Weights of a small image flow-matching model.
Model: 32-pixel images, arch unet, norm groupnorm, activation silu.
Rows from block 2 of a small image flow-matching model, named by matrix and row number. Rows with one number belong to one channel. Each number is 128 + 32 x the weight over its row's rms, rounded and kept within 0 to 255. All counts start at 0. Numbers have three digits each.
After each channel's rows are labels from the 100 images, of 14848 (inputs lightly noised), where the channel reaches its highest value: "strongest on" is what is common among them; "place" is the part of the image that holds the peak. Only what is clearly more common there than usual is listed. The data: single printed letters, digits and signs in grey, bent and noisy. In brackets: how many of the 100.
# convs0: first 3x3 conv (model.enc.1.0.convs.0.weight, 64x64x3x3, standardized in use, each kernel summed), inputs 0-63
# convs1: second 3x3 conv (model.enc.1.0.convs.1.weight, 64x64x3x3, standardized in use, transposed, each kernel summed), outputs 0-63

convs0.22:149139138142130149151127125155162119127128146129193174150143130140148162115159120131135139135127104083030139068157140062118095145143146122151131122144023122115158129124052181140120121098196141
convs1.22:089143108146124147150086073071087128138139084124104105154111139141121146140083058085094112111100100122124109123118105081105101108156131130111156120162132148163156150236108206116095125123176179
strongest on: dark on light (97)
place: centre (80)

convs0.17:086148164104167146119124129134128207107137128111121119152148066122109162168115132114109165104070096090017137090128100118089150146120175104142157122109117199105135130132144120152183190130116102
convs1.17:156089098116114158108095114165160116117097129140151157120098079148157183137126065122141171129157175139164118162143115154113178062150126088158078137092111111111071132127160065093079094190087148
strongest on: dark on light (68)
place: centre (72)

convs0.51:121085093091077102108126098157129046098078130095118069055115139112145142144142132128104130161191155161199121170120147120067096106103064117131133146140133150131158170153103165150131159135155155
convs1.51:117178097159105088112123172156197125136114128174154118171102152119130092094183148135118149143129128140108074076102128124157116155172140195135139147181107126070134118116126077221184109126107111
strongest on: the character - (71)
place: centre (91)

convs0.55:131119108167131111182076086161142180113102181089130150163123148111099106076143082140150090135100155105124155140177128182138158177138169058226105131136138089105154077135103136113127151135136128
convs1.55:116126111142090130230162158121114117155133153136168101120142096132108104107162130167146112122113146184222131114170119086062155104164101175155112161122112115086075137091101092144148170116167128
strongest on: the character - (44)
place: centre (63); bottom centre (33)

convs0.47:136090112131107133166132093135135082115108132126126118089157180132106112120155166146128095164056147110144135095170190145091154172076136093127134099112145122130150108127126066147153255123141140
convs1.47:159134139158171118193105139107107147146130098176124149158084221113120148116129184150157116124124110099139117204127127143143139140083152098117065094060168154110089110144089103124191111086121111
strongest on: dark on light (91)
place: centre (88)

convs0.29:116121120145127145075156156080101135157149090161117110110093140096136122147103097078110120086118102145112098121097163070140129117108069149036142176179154051125175140140126190086121113152157159
convs1.29:156210160136205179107120123167185133113140134147104112142085157129099120113112138115128107122133148118151086171105156113205167139130167100166136119189135134190127107117114196081082116103158131
strongest on: dark on light (99)
place: centre (87)

convs0.57:181144077115117140164148144170165146156158117140159088114157107091115100108113148141159072143066091102090101082133124138099057079111110103106111161160108144167082154154096112152193200112135147
convs1.57:117111136144172126130108074126134103107143140119109138135174159158108144112129219144111111093118108077154132130120166151141102140103171100112086100074171195086072111104103061182193149103122094
strongest on: dark on light (96)
place: centre (83)

convs0.9:138142160135127142149097151136125149141150131136146098157114153124072162148080071124115143133096136117166160071105122120176216194153109074145110110114074127099143095108059077093141160193112140
convs1.9:173141157135205178107097121145140138133123117095065189125143184133213158101104151123148118120108168109074125150121139148157156132070139078083124107062118123120165172117127107083161145140140100
strongest on: italic (72)
place: centre (84)

convs0.26:135164118159152116126136150173147145154113150138141136101129168068125120142174098110117145123102166152137135206148183132140189137139129109181161107094074070115092100101086110063050086106107097
convs1.26:154124131174133122142101132163183130080135085141165100104086151147118124117132113136103146077110141186164115110092115098196130157164154186151181156202146155180183146093156111092076168141145117
strongest on: the character - (53)
place: centre (90)

convs0.56:101153164155140162119139147073062153173155121151094167164195093166168175154159163113146131122107095115163137106157141144131114108172156148088143094114130213120083185106111112177145121165093123
convs1.56:161086170157081132091126132130134114088142097082129097092103065125157210150111105141099132110086133172115151096177120125205097075123101126115116105098150131112128170056175117129131094146079144
strongest on: dark on light (100); the character - (25)
place: centre (64)

convs0.38:131169101128129119154122124143121096102124126144119100140084126156178127129132121162122159112188176123164155184140173138117105090157114133133089160124065060099146059148164169081088066060175123
convs1.38:137147121137134065097112138097119139153133207115106091175149100119144060091146100060139171127124123115116097128141144145076134118131124184152156152132081090103073135101127119190196079154105085
strongest on: the character - (68)
place: centre (87)

convs0.39:191084125156130078189123104173177121083090158086162098161151119070093121103132100145176084163136144113112120124129105146155139089082153093184115133141082148181097173150110122174176139122147123
convs1.39:104129089134080136187136145089066095202130102180127141101103109093116089128138131105094118137131113102131121096143106135053103139147113129092100155110110114098153104239138090189133134159157146
strongest on: sans-serif (90)
place: centre (48)

convs0.24:138141126159145128145190139152154150140130156150133138123172116135168133188152163110128147140168098180117135112158118067132122138153178152183138082074044129098067119087072077133098133140088080
convs1.24:141130108142098118126184150144159130101136156130145095084098119129115070120160119151132108155094146197132131066129129160194142150164125172114179163192118116162167169083158169078108164123178071
strongest on: the character * (38)
place: centre (96)

convs0.43:165096132138134123143135132130146143122099138125121153135172089168133129175193103185127172132202150137100143105141116124127107057141132106103116103095086164157073175113109094181139121216123059
convs1.43:121109118117072090088182158167130117156106115105138114137153033158147121125102092152133126143085117105111103131145154135117104045111133149174103140087052060080087138164140110099108117111124086
strongest on: the character - (25)
place: centre (55); bottom centre (31)

convs0.28:124173159163117144119129135120095122150116152128146130176134021115182178135132107134159122159118070105098141056164157096107150116105166118128140095085074174125109150110085172164088126173170124
convs1.28:146116084110107152117106134128181152095129137141142146119103153127120115187131064150155080106164210101143137096126069148178148163117147107123067070129090098171150127104128067076146174161095112
strongest on: small letter (61)
place: centre (80)

convs0.7:176124087106104104162133140179192089113119127117162081099122086111131105127164142177120176134134195095072105133140187099074093090113113116149111136175087118143137099191121142154115146075165093
convs1.7:098125108118099157165128169089114116135151161184145141153125157098110091117176161131188185165205102094104124140116103124048082118133159123146098116123114145146148101153123124226099098137099160
strongest on: dark on light (100); the character - (41)
place: centre (50); bottom centre (40)

convs0.34:153111110141151114126130151096142131122155138109116136130156152139149133121110101122143123118069166108163089104161125160101085088109105077106075179171084221165151188165049184123119117132153182
convs1.34:088122132073098129117116118135115137172123129132127145165170152089135103142101196114117129139168092135114185130182143109117121142118167092144159118165139114128194156166111180227092112120079202
strongest on: dark on light (100)
place: centre (92)

convs0.58:168132096080086109147112128176162086099141102072136066165110151112106107134151139145164096187080178127120152145141098171159145110052111110147071165101122121150115097142156086144193168135101124
convs1.58:147113105150152112186154096092162158100154156110123122109200132154145121096121155099082185131160107074133104122100203144125119134101146129117136119108118123104041109129125091132152181135158029
strongest on: dark on light (78)
place: centre (70)

convs0.54:118083100111127127152188159154121116136148113118117058125113092098169090143120166128149088102100132170149078183105178102086080049139085209140177132124148116142104131117159145123134067109136141
convs1.54:105144103130126109111143142132163078098127122143141072145105138122090144084112088078056143142096109124110141130073153129201111135170163177184194175203106130109143116099123122134133144120100058
strongest on: the character - (41); the character * (32)
place: centre (93)

convs0.33:104129139114121149139179148130111117122145108143112128093153134161126135171100191128117148148142129097065095064134102105080088102112164120043113142133134156173106165149102087197198153196097106
convs1.33:110114151119087155090077112089145124160138138141110173149129155142151183099126165131139126072106084055099147151201149087177069114112118093138058091121153169097141122110076175144146092138122129
strongest on: the character - (27)
place: centre (91)

convs0.16:116172139166123155085138186094110158142152105148094117207113155131103138151086079098167158130141143086159151129068080143189165129116092093120098128102192148139112135093114128065118085167116165
convs1.16:151085208125188181119112065110110120078132057084080116092134095143142176098106106132127102108157135095119141160120140112182157095075125080152107101109100116169080142097117118089093117111129135
strongest on: dark on light (100)
place: centre (81)

convs0.62:149126108084131134145107120197178110123098092107143133158158147136114130113156127098144083140117097123115081156123100193101108125133062095114085180147108176160097143150106060208138189144080134
convs1.62:154102141125155089116147143131149105069172183088125115134200088161158125106136181114113153114152128093107184155132149120126099114083183080138121077074101116113036094101096116164141098119152105
strongest on: dark on light (76)
place: centre (69)

convs0.27:132144120159128139189112139177145173139136177124158128156133063105133131105133116109164090159107058154105146163169165088127137163167171137214164097089085106106101087114106097086085111100109099
convs1.27:178104116155165164187151128191183136108121099140135078082084121119128115135115085143114130132156121178188117107135140138141214162144089179098168146145138144188124133074160137107080161150148148
strongest on: the character + (34)
place: centre (98)

convs0.63:186139114131062136158181137176157119147103129146187097109131146140128159124126126148137089179085105130057077136142178162129119127044124118143109113071121110110106099134067100129133193129119086
convs1.63:162206093182182146181184123135087148099177120108123091138184149097116127119139204136135139115144129083115138131088138130141103126128132097100120150107107143160079145112144102120189175123125043
strongest on: dark on light (74)
place: centre (51); bottom centre (28)

convs0.42:142162069123070106117147140130142131133150147124145111104143137089096123128150160152097162090144241105146024157141145147117106111147101115153103140164175104161138073158093125124139153085128081
convs1.42:104106147117110118136103140157103114118105135135161153148165109142092117133153192088127118128128083086123177196117152107082133082125123088166112112056200138106028131070112141162155100124110157
strongest on: dark on light (65); the character - (29)
place: centre (75)

convs0.1:166114113107106083121098115191168125085102124097133115137126200097079095099133115119120112095102149149104071190081085134158109158132115116167112160169125099174161126141082146088122116050178153
convs1.1:118122182151162132105069089066151158138144188138127163133152178093099126153098193112145125142177093130116126098142125133056113132135117139093144103120170131132154146155116153209164175136071179
strongest on: dark on light (96)
place: centre (92)

convs0.48:135096136090101108094143120120120073123112102120107119095117139120177112155135203114123058154071094153179087203138179101061070118101069142083143148144147127152146150149135159150118150134166142
convs1.48:132190105139099106107141136149177090154103123137166085156107155132091122086142121114080164127088144134126095112092156118192113152191178157163190162190160149057148100119132102156165095127139093
strongest on: the character - (63)
place: centre (99)

convs0.23:155121135108118163099125140105139105135092060131154164093080134174138170163149135107059158067159184092202055115118112148136180140086116100121120140115146176112150095113129092131109156178128158
convs1.23:130155153085130124109123114165128161142123128059130145122099123089138195154127087153176180120135149138133164206172072115154126113103126068118095153070126179162122176153134162109095070102101163
strongest on: dark on light (100)
place: centre (76)

convs0.50:146142081112110170125198159118145092160141091144131117134110052144179133186125159135119111172133069153056084115078123109105071059095101125086120153137092131134125145166111153156146132170135121
convs1.50:172126104113113135108183138164153113122119124133112055166134140111137124102142079171164104090090133095092097043128170084122122164147171204134189186146092117112111127101106088125146111144146081
strongest on: bold (82)
place: centre (79)

convs0.61:143159180161192141136148149119121158151150169154134148167179114164160158136142153130132169125165106122063137057139139075152112103156186130141182077108056158125082137102070119142123109105104116
convs1.61:146157093117122110109245166119130136121172191106158105120153128127116073141141120145175131162103105155069150115135154130107090120112113136106161105137092099176121143151101168085106131084207088
strongest on: sans-serif (91); dark on light (73)
place: middle right (40)